From a checkpoint of a small masked image model.
Data: trained on views of escape-time and Newton fractals, 145000 training examples, 30.5 epochs.
Rows from block 6 of the encoder of a small masked image model, named by matrix and row number. Rows with one number belong to one neuron. Each number is 128 + 24 x the weight over its row's rms, rounded and kept within 0 to 255. All counts start at 0. After the name is the row's rms in percent of the matrix's.
Before each neuron's rows are labels from the 100 images, of 14848, where the neuron reaches its highest value: "strongest on" is what is common among them. Only what is clearly more common there than usual is listed. The data: views of escape-time and Newton fractals.
# fc1: MLP up (encoder.blocks.6.mlp.fc1.weight, 384x192), inputs 64-127
# fc2: MLP down (encoder.blocks.6.mlp.fc2.weight, 192x384, transposed), outputs 64-127

strongest on: Newton basins of five roots; pastel
fc1.244 098 [148 121 125  93 123 125 161 145 126  95 134 127 139 124 127 145 138 198 126 106 151 136 105 126 164 123  85  91 147 110 112 141 153 110 110 170 172 133 113  86 178 166 151 119 153 155 135 166 134 146 121 131 132 113 151 142 133 143 132 173 103  86 154 103]
fc2.244 111 [139  84 157 132 124 150 109 111 139 107 118 123 163 141 176 123 142 109 138 161 145 139 123 126 116 158 146 117 105 135 139 104 111  79 168 130  77 136 114 141 102 101 169 152 133 124 145  85 115 127 116 144 130 150 116 123 111 136 177 124 148 117 110 153]

strongest on: Newton basins of three roots; pastel
fc1.230 106 [132 143 153 132 146  90 155 159 160 149 129 136 177 104 149 102 149 152 130  86 123 115 106 114 133 113 116  92 125 174 138 131 121 124  93 154 147  87 130 152 147 142 138 125 114 105 111 165 127 131 140 130 142 158 114 139 140 117 104 152 126 118 136 112]
fc2.230 115 [120 144 153 129 129  72  99 142 136 125 127 153 104 104 104 126 102 130  96 145 166 117 131 140 146  92 136 108 100 162 149 142 148 126 106 129 182 136 140  78 141 132 154 162 146 124 153 116 105 182 126  74 129 115 137 130 139 169 126 135 119 112 198 148]

strongest on: cool
fc1.270 060 [123  77  80 131  91 136 128 110 132 134 151 103 154 139 132 123 127  87  87 145 102 137 126 104  95 138 107 108 100  91 136 148 142 153 142  89 229 176 116 128 137 127 131 109 135 132 118 169 132 100 132 137 111 144 127 111 139 104 132 116 124 151 126 151]
fc2.270 050 [ 57 101 132 116 127 160 146 108 122 111 129 120 149 125 154 163 101 130 131 172 147 123 140 132 139 111 175  97 112 185 111 138  87 115 138 152  86 141 161 171 123 121 136 137 106 119 162 117 123 124 150 117 131  98 100 109 118 115 143 120 152 104 150 160]

strongest on: warm; vivid; sine Julia set
fc1.256 102 [140 155 178 119 130 118 151 154 126 148 116 111 144 107  84 112 163 120 161  82 134 121 136 159 143 102  73 152 147  98 168 126 153 101 116 115  78 127 119  93 183 132 142 165 136 137  96 138 101 145 113 120 146 138 152 149 139 176 107 123 118 154  96 136]
fc2.256 103 [151 130 133 122 128 129 104 113 140 135 133 111 137 121  77 114 116 192 107 128 134 127 136 124 123 122 116 163 152 146 126 142 107 117 151 144  58 134 109 117 164 115 133 153 124 168 124 102 118 129 145  75 124 117 105 126 143 184  95 122 123 128 130 102]

strongest on: tricorn
fc1.316 114 [108  98 167 171 109  91 118 127 141 122 145 125 143 166 150 155 151 136 156 144 181 160 115 137 115 114 114 137 159 169 141 153 108 124 133 114 173 105 137 142 146 148 156 123 141 171 118 132 119 133 109 146 132 111  86 134 133 185 176 160 120 137 136 132]
fc2.316 136 [140 150  70 126 128 100 132 148 123  88 129 130 117 140  71 157 151 168 152 144 119 132 109 124 112 103 164  99 112 158  92 148 128 151 135  97 120 163 122 153 129 122 128 135 143 108  70 142 145 124 134 111 135 125 133 119 123 111 121  90 135 153 154 132]

strongest on: cool; Julia set
fc1.162 075 [102 123 100 185 114 114 120 131 123  91 129 137 135 164 113 131 122 131 102 129 163 147 156 117  95 119 155  86 153 165 110 160 129 107 126 100 173 183 129 102 141 108 109 104 136 111 125 146 122 107 131 172 117 123 121 195 177 118 110  92 136 148  97 154]
fc2.162 058 [ 96 126 115 106 131 118 136 126 124 133 105 145 151  65 122 146 121 141 133 187 171 113 130 125 121 134 130 112 121  74 137 115  65 137 136 179 128 122 157 140  78  96 122 114 147 102 150 164 147 147 133 106 138 108 136 188 143 124 152 137 167 110 157 147]

strongest on: Julia set; pastel; cubic Julia set
fc1.110 101 [188 105 115 163 105 113 116 137 115 164 121 132 121  88 108 143 143 153 144 174 102 147 107 144 140 125 129 134 166 138  92 159 124  84 107 115 181 138 133 166 133 151 135 173 143 153 118 128 132  81 137 132 136 112 154 181 150 104 140 135 119 159 115 142]
fc2.110 103 [169 116  98 113 126 130 156 104 127 137 127 143 153 140 166  81 159 124 162 131 123 111 176 124 136 138 110 122 137  80 191 112  84 121 136 114 154 142 126 124 122 130 133 114 123 169 173 112 135  92 138 116 128 149  92  96 103 124  83 127 133  76 118 124]

strongest on: warm
fc1.331 110 [117  96 152 137  92 140 115 138 132 125 139 102 141 185 109 172 127 109 198 183 124 154 143 109 138 142 139 124 146 124 121 143 145 139 139 125 116 157  98 182  97 139 136 123 142 108 168 120 127 122 131 174 128 100 147 116 124 127 152 119 128 146 106 140]
fc2.331 117 [155 114 122  98 138 144 128 146 138 107 117 138 115 113  59 118 119 197 135 177 183 111 138 134 152 127 111 133 156 126 106 125 134 150 124 146 158 150 118 107 140 107 128 146 138 163 170 139 123 161 112  54 139 141 131 143 134 134 100 129 110 118 157 110]

strongest on: Mandelbrot set; pastel
fc1.81 113 [122 122 117 113 118  69 137 145 153  84 146 124 149  99 144 105 143 119 123 125 127 128 126 140 122 115 113 149 139 118 202 169 177 101 124 110 157 142 136 164 136 126 164 179 123 150 117 157  97  94 142 218 113 137 113 118 158 118 125  97 118 114 127 128]
fc2.81 111 [170  40 129  73 126 128 163 135 129 100 137 104 155  93  75 125 143 169 141 132 118 117 117 124 127 150 121 133  82  71 143 126 123 122 133  87 114 144 132 132 138 142 156 105 140 137 114 132 126 149 155 156 123 125 166 131 132 120 136 110 123 120 127 144]

strongest on: sine Julia set
fc1.271 070 [141 154 190 126 117 120 102 146 123 138 126 102 120 107 138 151 154  39 142 139 177 145 130 125 160 117  82 154 154 114 157 106 149 153 110 101  95 142 132 115 153 127 125 151 123 140 195 147 113 141 106 154 149 112 109 145 129 118  99 136 162 168 112 136]
fc2.271 064 [118 114  83 135 127 133 130 127 105 124 128 138 144 155 119 142 160 187 150 126 105 162 124 136 109 119 118  77  78 143 105 111 104  97  98 148 148  95 113  86 106 149 135 151 150  97 126 122 120 101 114 173 131 135 155 115  89 193 143 138 149 148 150 147]

strongest on: warm; Newton basins of five roots
fc1.21 088 [132 152 138 136 207  98 102 133 125 138 115  89 128 102  78 151 136 147 106 127 111 124 127 162 109 102 136 145 173 128 128 131 159 110 141 141 123 130 158 118 158 128 128 118 128 130 135 130 109 137 129 123 170 140 148 129 166 155  98 151 111 142  65 138]
fc2.21 080 [117 142 127  90 132 121 110 135 124 144 119 117  87  89 150 129 138 157 134 114 130  88 164 120 142 112 143 139 108 117 172 144  99  82 149 156 140 121 136  89 126 101 131 134 138 187 114  88 131 149 107  77 129 155 125 138 155 145 117 129  94 135 107 132]

strongest on: pastel; grey
fc1.290 114 [146 109  97 134 127 137 121  93 143 136 143  93 137 141 153 122 118 154 130 138 118 139 154 122 113 117  93 146 131 113 128 124 133 161  87  84 145 129 138 152 136 159 116 142 132 149 179 129 110 125 157 157 123 146 180 124 117 121 156  98 160 151 110 129]
fc2.290 108 [ 92 160  95 120 127 120 127 170 118  96 127 155 150 118  79 135 122  81 158 131 132 120 119 134 145 128 127 121 139 154 134 144 135  90 142 136 160 122 141 108 132  99 134 133 130 125  80 141 119 141 107 147 129 121  61 103 132 153  98 133 107 117 111 151]

strongest on: tricorn; burning ship
fc1.78 078 [108 118 137 106 112 155 112  96 148 113 111 134 136 153  95 119 119 178 140 177 129 114 136 128 117 183 135 107 128 152 107 177 120 139 108 116 175 146 127 117 136 161 118 128 176 106  96 152  99 156 169 146 172 131 149 126 144 153 143 113  98 123 139 144]
fc2.78 075 [141 109 134 119 132 145 140 118 156 150 116 143  94 120 129  99 138  76 163 100 136  92 175 125 128 172 123 157 107 110 101 143 133 126 146 150  87 182  99 109 179 149 105 129 134 157 103 137 125  67 134 120 138 149  88 128 115  96 146  98  90 121 136 139]

strongest on: vivid
fc1.373 106 [ 86 140 119  99 118 106 118 141 143  98 132  79 150 128 162 170 136 184 140 158 145 156 134 123 166 170 136 143 148 114 175 156 161 126  71 118 148 107 156 177 133 130 135 149 100 147 167 125  88 119 116 140 111 128 131 126 116 123 122 160  92 118 117 157]
fc2.373 122 [185 108 128 168 126 136  85 122  78 120 115 179 139 165  99 108 113 100 148 119 136 152  73 128  90 111 136 113 129 139  87 103 126 117 141 132 125 119 146 117  92 120 162 120 152 121 103 147 168 162 134 125 119 121 147 154 152 124 142 107 179 108 160  93]

strongest on: tricorn; pastel; grey
fc1.11 081 [131 117 129  79 149 132 100 149 138  92 106 112 123 130 104 129 131 148 114 176 120 137 119 133 119  90 113 133 152 143 140 170 134 142 110 138 151  98 141 135 140 136 175 148 108 130 113 150  75 159 189 161 122 111 111 134 122 117 112 145 208 108 129  95]
fc2.11 080 [135 116 141 154 127 137  93 129 141 154 130 121 125 101 139  92 128  99 135 119 137 139 145 123 102  95 133 132 140  81 124 178 151 121 141  94 125 135 120 128 132 146 155  89 133 113 123 106  92  96 174 106 123 103 144 157 124 139 147 131 165 154  96  71]

strongest on: pastel; grey; sine Julia set
fc1.144 076 [ 94 147 171  44 128 121 133 157  80 118 140 113 142 168 196 128 111  63  97 113 124 128 122 123 117 105 102 124 153 109 159 149 147 126 137 131 130 159 106 126 131 162 129 134 121 140 176  94 133 133 138 127 127 125  94 129 137  80 120 114 153 116 150 133]
fc2.144 075 [148 135 110 190 127 140 132  78 165 122 117 145 128  83  86 136 129 152 175 136 120 130 133 126 162 142 157 156 115 118 106 102 136  97 134 147 151 106 118 132 123  97 141 118 128  95 103 173 150 111 128 147 128 138 161 107 124 182 144 141 118 125 120 128]

strongest on: warm; Newton basins of five roots
fc1.377 101 [139 105 191 121  74 128 130  99 119 131 125 109 132 135  86 128 106 127 140 147  93 131 115 125 115 104 131  94 176 118 128 151 173 142 133 131 100 186 104 135 152 133 144 125 140 130 133 131 138 135 128 154 123 143 123 116 130 159 112 123 129 154 155 123]
fc2.377 100 [173 117 178 118 127 117 123 131 123 121 125 115 139 124  78 121  75 174 144 156 144 141 124 131 145 111 138 140 173 162 133 159 159 170 129 141 111 140  95 115 121 114 150 132 148 172 162 107 121 171 149  77 122 101 130 137 130 157 133 129 124 121 186 131]

strongest on: cool
fc1.237 056 [138 135 105 145 114 118 136 151 107 116 100  94 141  62 121 109 145 135 168  93 152 137 141  95  89 113 101 179 133 115 156 133 153 117 150 138 131 122  82 115 165 162 130 156 143 132 100  86 130 143 102 148 114 125 137 159 131 163 164  90 131 165 111 145]
fc2.237 044 [115 135 116 134 127 165 120 124 119 126 111 112 146 166 138 121 155 123 125 144 110 110 109 129 166 109 125  99  97  94 142 139 134 133 123 116  50 119 165  98 132 128  90 125 137 153 164 141 104  95 100 113 124 130 133 166 138 147  62 150 129  97 132 114]

strongest on: grey
fc1.330 085 [118  94 154 110 130 111 123 140 136 101 157  92 126 114 150 118 104 119 128 174 128 102 138 112 100 116 101 165 160  96 118 116 135 142 100 119 133 111 120 145 140 124 153 138 123  99 163 137 142 132 153 120 123 142 128  71 140 128 106 149 164 149  85 158]
fc2.330 075 [134 152  93 189 130 142  91 118 103 175 117 129  91 150 125 147 146 133 132  81 126 137 112 131 120 118 180 110 129 160 150  96 162 157 138 120 151 102 102 142 144 110 119  71  95 154 131 127 130 152 114 121 127 127 103 126 102 138 126 104 157 146 141 145]

strongest on: Julia set; pastel
fc1.125 098 [155 124 141 101 126 150  94 100 114  82 146 126 119 119 141 126 119 149 157 141 134 176 174 160 123 158 107 131 172 170 145 162 189  84  94 138 188 150 155 136 146 130 117 110 149 109 162 165  97 114 151 137 118 139 133  82 119  80 114 141 101 134 118 136]
fc2.125 096 [185 185 100 127 127 110  86 132 131 149 121 132  92 120 129 100 160 117 155 153 126 124 111 121 127 133 113 184 137 122 107 106 135 141 133 107 136 105 146 144 163 177 120 145 103 142 147 125 134 154 123  58 133 113 155 155 111 137  86 116 124 150 136 140]

strongest on: Newton basins of three roots; dark
fc1.143 091 [126 167 127 143 140  87 148 133 129  96 119 134 174 141 129 130 144 148 135 121 145 111 133 134 155 107  92 107 159 193 163 135 145  96 141 139 147 130 114 126 137 146 131 123 126 148  95 168 125 112 108 124 116 149  41 173 128 120 114 135 128 118  89 104]
fc2.143 077 [128 160 129 135 133 129 123 126 101 128  87 145 155 115 113 133 117  96 147  98  99 129 184 133 124 147 154 120 153 123 152 122 139 109 104  92 151 100 114 151 112 109 117 128 129 127 111 149 134 188 101 102 123  88 127 127 126 161 105 111  86 125 149 125]

strongest on: sine Julia set; pastel
fc1.371 117 [137 143 119 157 113 147  93 105 114 184 139 112 109 124 148 141 105 119 124 164 120 163 151 110 101 140 126 138 139 121  94 123 136 111  81 154 108 106 136 147 142 123 106 125 119 145 180 114 113 133 128 167 133 101 172 128 129 160 116 135 143 113 128 141]
fc2.371 130 [130  81 160 113 129 116 157 143 117  59 131 152 126 145 114 141 106  83 120 111 140 122 141 141 145 114 184 137 116 125 133 126 175 128 131 130 158 117 103 106 120 112 121 130 140 110  67 146 133 167 151 130 126 134 137 108 124  82 124 130 132 151 112 133]

strongest on: Newton basins of five roots
fc1.49 090 [101 135 143 120 135  90 124 132 162 117 136 116 144 171 203 159 134  96 201 147 120 105 125 107 169 159 137 155 135  98 146 128 139  78 146 116 133 118 131 183 109 129 148 150 121  89 118 126 114 113 129 168 121 105 150 139 140 114 157 107 141 138  91 148]
fc2.49 079 [120 126  75 115 129 176 133 115 154 115 127 158 108 173  82 144 119 152 134 125 164 129 151 128 139 128 138 158 117 104 142 129 132 163 127 108  88 153 114 118 132 128 114 119 135 136 124 150 112 123  93  86 130 133 109 144 112  86 114 150 140 164 109 125]

strongest on: Newton basins of five roots; pastel; Newton basins of three roots
fc1.303 083 [128 128  92 169 140 124 123 137 136 121 132 141 158 127 146 128  90 127  73  97 115 134  91 116 118 126 129  74 124 133 117 132 112 105 118 129 191 104 127 147 142 152 137  98 133 106  91 142 134 108 134 145 110 157 126 124 162 104 105 129 140 118 113 117]
fc2.303 091 [136 127  96  86 130 101  90 152 155 129 139 168 140  87 131 123 155 138  95 149 174 108 120 130 136 132 127 148 117 143 113 106  96 128 133 154 202 128 131 107  99 129 122 133 122 158 157 115 120 151 106  72 135 136  93 157 135 138 141 135 134 105 184 130]

strongest on: pastel; cubic Julia set
fc1.92 119 [ 98 117 119  99 117 153 168 152 188 123 111 110 127  91 119 148 122 117 169 141 131 128 173 117 165 145 122 125 137 145 128 146 144 159 105 118 138 122 105  76 168 160 162 134 127 123 116 141 111 168 120 125 153 144 132 129 150 110 128 125 114 139 108 125]
fc2.92 133 [177 143 118 158 127 111 113 105  54 117 138 128 148 120 152 115 120 138 115 140 104 134  79 135  79 132 117  84 142  93 158 124 123  75 146 132 136 146 126 174  92  96  90 102 145 142 115 137 129 117 151 141 124 136 117 128 127 128 139 150 121 132 136 133]

strongest on: Newton basins of five roots; pastel
fc1.351 099 [142 108 120 124 121 134 113 155 123 124 170 115 175 121  97 136 114 164 148 109 126 159 121 132 117 128 143 132 127  99 146 109 152  86  75 157 156 132 157 115 133 113 114 135 100 151 163 162 104 137  98 150  90 114 142 130 125 139 146  98 130 153  97 150]
fc2.351 085 [120  60 117 143 128 151 154 129 119 100 126 125 112 173 112 140 121 118  93  85 165 131 136 125 160 131  92 110 126  84  94 102 141 124 158 145 112 151  80 119 129 160 141 120 137 130 101 154 136 139 135 210 125 168  76 170 125 163 141 154 127 149 114 130]

strongest on: cool; pastel
fc1.235 096 [132 135 166 140 124 112 101 115 141 133 147 111 133 151 106 137 108 152 130 167 163 111 120 119 109 142 101  88 140 121 107 124 108 145  97 178 133 153 131  80 107 108 127 136 123 108  79 163 116 112 146 121 143 108 129 135 147  99 133 118 124 162  91 155]
fc2.235 080 [146  98 126  86 126 151 145 113 118 115 128 124 151 113  86  97 105 119 116  80 117 154 135 129 175 137 128 120 126 182 174 117  80 129 140 100 138 120 158 166 124 145 112 109 104 153 133 129 152 140 136 147 133 159 112 132  89 142 174  88 139  90 146 142]

strongest on: burning ship; Mandelbrot set
fc1.158 106 [141 166 111 138 136 126 135 135 142 108 113 131 137 137 125 127 113 131 114  97 136 139 140 130 150 177 148 131 124 111 131 142 160  81 131 121 119 158 110 132 103 137 129 181 147 151 153 164 137  91 106 104 138 153 135 148 178 135 133 102  84 134 121 127]
fc2.158 101 [126  91 177 113 126 125 150 138 137 118 124 109 138 147 167 148 130 143 162 157 135  89 128 121 121 159 121 115 144 124 128 139 138 142 156 125 119 102 138 120 127 124 122  57 146  94 106 153 124 148 158 159 133 111 129 124 136 147 143 129 116 136 148 124]

strongest on: cool
fc1.115 077 [134 187  81 113 172 113 126 146 171 122 134 123 138 134 121 145  72  86  92 116  98 121 138 107  99 146 135 112 111 125 136 130 125 113 115 152 168 111 127 156 125 138 123 140 137 124  89 136 120  92 116 159 110 130  94 131 175 115 118 104 105 163  99 152]
fc2.115 072 [134 139  96 127 134 127 122 128 137 127 120 124 103 112 174 158 103 154  41 133 123 104 142 130 137 151 205 140  94  88 113 117 109  59 121 114 148  80 157 106  89 108 145 151 118 111 106 117 113 141 130 105 125 141 144 128  98  91 125 156 131  89 111 116]

strongest on: pastel; grey; cubic Julia set
fc1.42 122 [136 115 143 128 119 113 119  87 135 157 124 102 107 107 105  99 119 106 129 189 128 164 113 114 191 143 130 120 113 135 131 120 132 154  95 126  96 123  83  82 130 159 147 134 140 124 143 146 130 165  96 142 131 140 147 155 123 110 159 168 139 143 105 113]
fc2.42 128 [137 113 141 142 135 142 121 165 123 141 134 118 144 167 170 147 137 137 165  95 129  95 148 138  85 107 101 153 143  91 141 143 130 144 171 134 157 129 155 130 128 102 103 137 124 109 126  99 118 108 148 121 131 120 126 101 130  97  98  93 140  81 140 131]

strongest on: sine Julia set
fc1.63 094 [140  87 134 133 124 127 154 140 119 167 136 131 119  89 120 162 114  96 130  98  86 134 140 110 141 161 128  88 135 135 123 133 148  99  98  91 134 113 134 160 112 132 138 219 109 133 164 124 142 104 147 131 151 137 145 154 153 146  70 148 105 130  87 108]
fc2.63 090 [ 80 160 138 117 131 121 119 123 126  93 128 126 137 170  77 177  89 123 137 141 163 143 168 138  95 128  99 156 101 140 126 119  72 147 146 154 113 132 160 146 117 131 125 129 161 160  80 130 105 148 127 131 127 115 145 122 153 133 119 126 119 139 147 120]

strongest on: burning ship; grey; pastel
fc1.328 105 [143 138  94 140 119  94 144 100 140  57 132 115 199 119 143 147  92 135 115 118 159 113 140 139 106 128 129 151 144 114 157 137 157  93 158 113 126 183 108 154 142 107 144 124 140 141 114 164 133 142 131 161 135 109  94 143 172 109 112 100 126 142 132 141]
fc2.328 093 [151  77 178  98 129 133 109 149 125 132 133  90 143  92  82 136 129 133 151 112 105 131 110 127  89 150 106 127 155 110 115 116 101 151 142 120 125  81 150 123 139 137 152 136 134 129  95 103 136 123 159 130 126 142 203 161 133 154 163 119 127 117 119 120]

strongest on: tricorn; vivid
fc1.202 086 [132 178  97 120 149 125 126 151 122  96 122 109 159 133 130 127 111 186 118 151 106 141 133 123 146  74 140  91 140 134 125 187 118 131 116 129 149  80 137 111 121 132 187 149  84 132 115 132  87 153 169 165 108 106 152 139 113 149 128 116 212 117 125  68]
fc2.202 100 [134 119 146 130 126 131 101 136 128 146 128 102 126 124  92 123 126  85 129  99 136 155 142 121 104  64 133 176 141 108 113 169 164 142 129 116 125 120 124 123 127 156 172 116  61 103 118 117  97  95 179  94 123 106 120 148 127 132 123 140 181 142 131  29]

strongest on: tricorn
fc1.323 095 [122 114 138 134 107 136 140 128 142  68 140 111 167 150 174 148 111  49 151 120  75 143 119 122 146 123 141 126 175 120 118 157 122 130 109 122 190 143 104 104 134 154 163 127 105 150 121 129 112 146 136 127 116 106 147 124 141 116 130  95 146 126 161 146]
fc2.323 084 [143 132  86 124 126  98 138 122 125 112 130 134 119 127  53 164 153 182 132 153 137 123 113 132 103 131 166 127 143 149  90 141 110 124  91  84  90 122  99 160 124 101 124 104 140 145 119 103 150 113 122  82 130  96 113 138 139 119 133 119 132 151 187 128]

strongest on: tricorn; vivid
fc1.208 083 [136 129 106 106 136 100 152 115 115 106 194  95 170 137 135 138 100 163 119 138 143 138 128 112 132  50 113 109 122 138 135  83 141 152 118 155 140  95 129 101 132 115 128 153  91 124  96 173 154 139  75 145  90 126 148 100 142 144 135 118 147 135 113 139]
fc2.208 092 [122 109 135 161 131 106 170 167 127 160 151  92 143 116 120 154 139 105 130  89 112 124 126 132 164  45 123 138 157 128 110  99 144 151 122 139 112  83 119 139 139 112 139 151  54 147 152 108 141 105  53 100 124 137 127 102 137 150 136 140 122 134 145 110]

strongest on: sine Julia set; pastel
fc1.375 080 [158 186 124 156 102 149  91 128 101 157 118  84 121 113 114 129 137 102 173 144 155 133 130 104 112 159 129 144 158 127 124 147 116 143 136 161 113 118 119 132 155 121  93 138 131 130 147  98 123 130  91  69 144 125  98 178  94 114 173 165 125 173  89 123]
fc2.375 085 [147  78 121 110 126 138 139 124 114 107 115 114 146 151 141 142 102 152 155 155 150 111 110 123 137 145 134 196  81  81 107 126 134 140 124  57 109 144 103 148 111 133 146 132 144 147 114 149 126 133 106 197 130 127 149 150  89 161 117  86 152 113 116 123]

strongest on: Newton basins of five roots
fc1.280 116 [145 150 130 169 116  99 131 134 170 146 163 106 121 136 107 139 140 129 102 128  94 137  96 122 114 114 130 110 131 153  85 155 137  93 101 155 135 139 144 157 144 100 116 145 141 116 144 125 123  90 160 144 106  92  86 121 163 101 147 171 138 178 102 115]
fc2.280 121 [120  81  98 135 125 142 142 129 138  95 131 142 161 166 128 137  70 142 142  92 118 132 132 117 128 105 100 126 152  91 101 136 165 129 189  98 103 145 122 143 110 155 115 133 140 109 142 135 155 151 132 195 135 149  89 155 137 144 173 145 150 116 105 148]

strongest on: warm; tricorn
fc1.278 128 [102 123 149 138 126  71 161 178 191  78 129 113 133 152 110  88 158 116 158 117 108 100 164 112 163 123 159 120 141 187 126 166 140 143 116  82 149 127 141  78 137 152 179 150 142 134 101 158 110 126 101 163 139 122 113 149 123 133 153 137  99 112 121 126]
fc2.278 131 [155 112 110 107 127 171 140 119 102 164 130 116  99 157 131 140 148 146 123 150 125 147 126 131 157 118 115 103 131 133 108 109 125 159  98 143  93 160 117 105 110 111 110 140 138  81 139 101 146 136 121  80 129 125 147 109 126 129  85  78 147 114 152 131]

strongest on: cool; Newton basins of three roots; Newton basins of five roots
fc1.229 062 [141 149  84 150 102 127 120 118 161  88 144 128 136 176 107 146  87 117  95 145  99 143 104 105 109 129 122  91 111 125  88 151 132 134 103 133 191 133 111 172 152 141 123  80 146 118 122 146 137 146 104 181 100 151 148 119 150 134 113 140 108 165 117 136]
fc2.229 055 [140 114 111  99 127 109 133 112 130 153 127 160 141 102 165 142 118 131  58 174 151 105 111 125 140 149 179 113 133 130 118 137 109 124 150 113 163 156 152 132 111 118 116 134 126 142 144 146 138 138 100  88 132  91  90 107  99  56 172 142 118  87 201 156]

strongest on: sine Julia set; dark
fc1.317 102 [122 102 130 149 116  74 129 158 126 152 138 139 147  80 107 124 132  83 172 134 122 141 139 147 134 117 125 161 179 160 179 154 153 112 139 121 163 139 105 142 154 126 156 145 117 165 108 148 102 109 136 143 131 150 101 119 139 114 135  93 113 129  91 145]
fc2.317 086 [135 129 164  97 130 114 167 120 142  92 118 133 164 139 130 102 148 150 124 131 153 146 140 139 141 108 124  86  73 122 129 150 134 149 118 108 132 130 135 107 128 119 160 117 149 148 153 130 155 158 120 106 127 146 126 134 149 153 128 108 118 102 127 132]

strongest on: warm; sine Julia set
fc1.66 106 [134 147 146 108 129 110 111 170 148  96 124 125 169 106 104 122 142  85 114 114 159 119 127 134 153 150 128 102 162 156 138 155 166  80 143 125 165 141 137 125 122 121 150 136 158 112 102 143 113  84 111 144 136 142  88 144  92  87  99 145  91 129 127 122]
fc2.66 094 [150 102 117  91 130 139 115 156 123 149 116 118 126 189 127 118 145 139 177 143 140 122 164 128 112 135 105  98 134 148 170 117 149 148 197 127 143 146 122 137 149 158 115  98 122 148 136 158 145 206 130 143 130 119 135 122 127  96  72 156 136 106 127 115]

strongest on: vivid
fc1.216 124 [162 143 103 122 126 143 126 147 101 109 122 104 133 161 132 104 195 113 100 120 150 123 104 123 121 161 145 132 134 135  98 105 147 119 113 119 172 166 103 182 126  73 127 139 114 163  77 132 112 172 132 143 153 156 109 162 108 134 154 149 117 122  90 128]
fc2.216 123 [161 123 187 140 124 109 152 138 139 154 128 142 114  72 144 127  92 151 108 134  95 149 126 126 101 125 199 179  67 120  79 104 150 139 120 135 120 128 158 124 126 147 134 119 131  75 139 153 121 105 158 113 135 116 152 170 131 125 148  94 139 121 130 138]

strongest on: Newton basins of five roots
fc1.247 145 [112 146 111 121 120  40 145 133 192 125 153  89 132 152 123 104 150 132 136 122 121 145 142 123 150  99 127 147 125 150 101 168 128 123 126 139 156 157 174 193 129  91 189 152 137 119 149 120 124 125 155 140 129 102  94  89 164 129 118 159 103 157 150 113]
fc2.247 165 [163  92  89 129 124 127 130 171 174 150 149 135 144 164 133 133 140 167 126 131 110 121 107 115 153  76 119 117 102 128  93 159 135 156 202 115 113 169 119 156 138 134 141 132 109 121 160 153 148 116 136 163 135 125 133 107 147 116 157 132 113 138 125 128]

strongest on: grey
fc1.274 118 [121 112 132 126 139 111 142 153 150  97 197 165 163 133 101 146  87 109 139 104 159 159 157 115 158 146 127 127 130 139 153 144 128 113 150 140 130 109 123 111 149 147 135 118 134 130 130 107 109 113  84 112  72 133  84  92 130 118  87 151  94 127 123 131]
fc2.274 123 [105 147 124 127 128 135 109 146 124 155 113 139 151 120 127  94 116 121 165 154 149 111 145 129  84 122 117 123 140 107 180 136 112 174 138 163 121 152 130 136 151 155 140 125 116 141  96  95 129  98 115 126 133 113 157  89 109 128  82  96 135 103 141 116]

strongest on: cool
fc1.289 090 [125 114 132 134 103  86 103 145 147 137 176 137 161 122 156 141 173 162 143 134 127 144 166  69 142 137 144 144 109 126 160 128 128 127 108 141 142 122 145 111 138 120 156 154 108 172 112 152 104 124 105 121  80 110 147 103 130 120 123 152  97 109 119 166]
fc2.289 092 [177 121 165 127 136 138 144 119 111 100  90 103 111 143 135 126 139 127 126 134 101 131  79 150 122 108 123  68 129 124 165 103 166 146 154 127 119 149 116 146  93 119 116 124 140  86 106 145 175 165 161 179 153 124 150 165 124 104 193 107 143 113 155 111]

strongest on: pastel; Julia set
fc1.382 043 [126 139 159 186 118 149 120 146 108 120 136 128 127 148 214 141 110 152 129 203 145 148 163 139 111 140 112 133 157  91 145 105 128 117 117 155 101 142 132 149 129 157 146 161 111 135  89 111 132 132 100 105 114  87 114 145 136  91 122  82 140  97 125 129]
fc2.382 038 [143 115 102  87 130 134 131 121 158 121 134 151 137 128  72 107 165 113 134  82 120 128 128 127 153 133 139 136  96 140 104 120 119 158 148  83 148 155 130 126 120 133 122 119 129 103 160 148 101 114 142 141 131 150 134 127  61 151 143 161 136 160 173 121]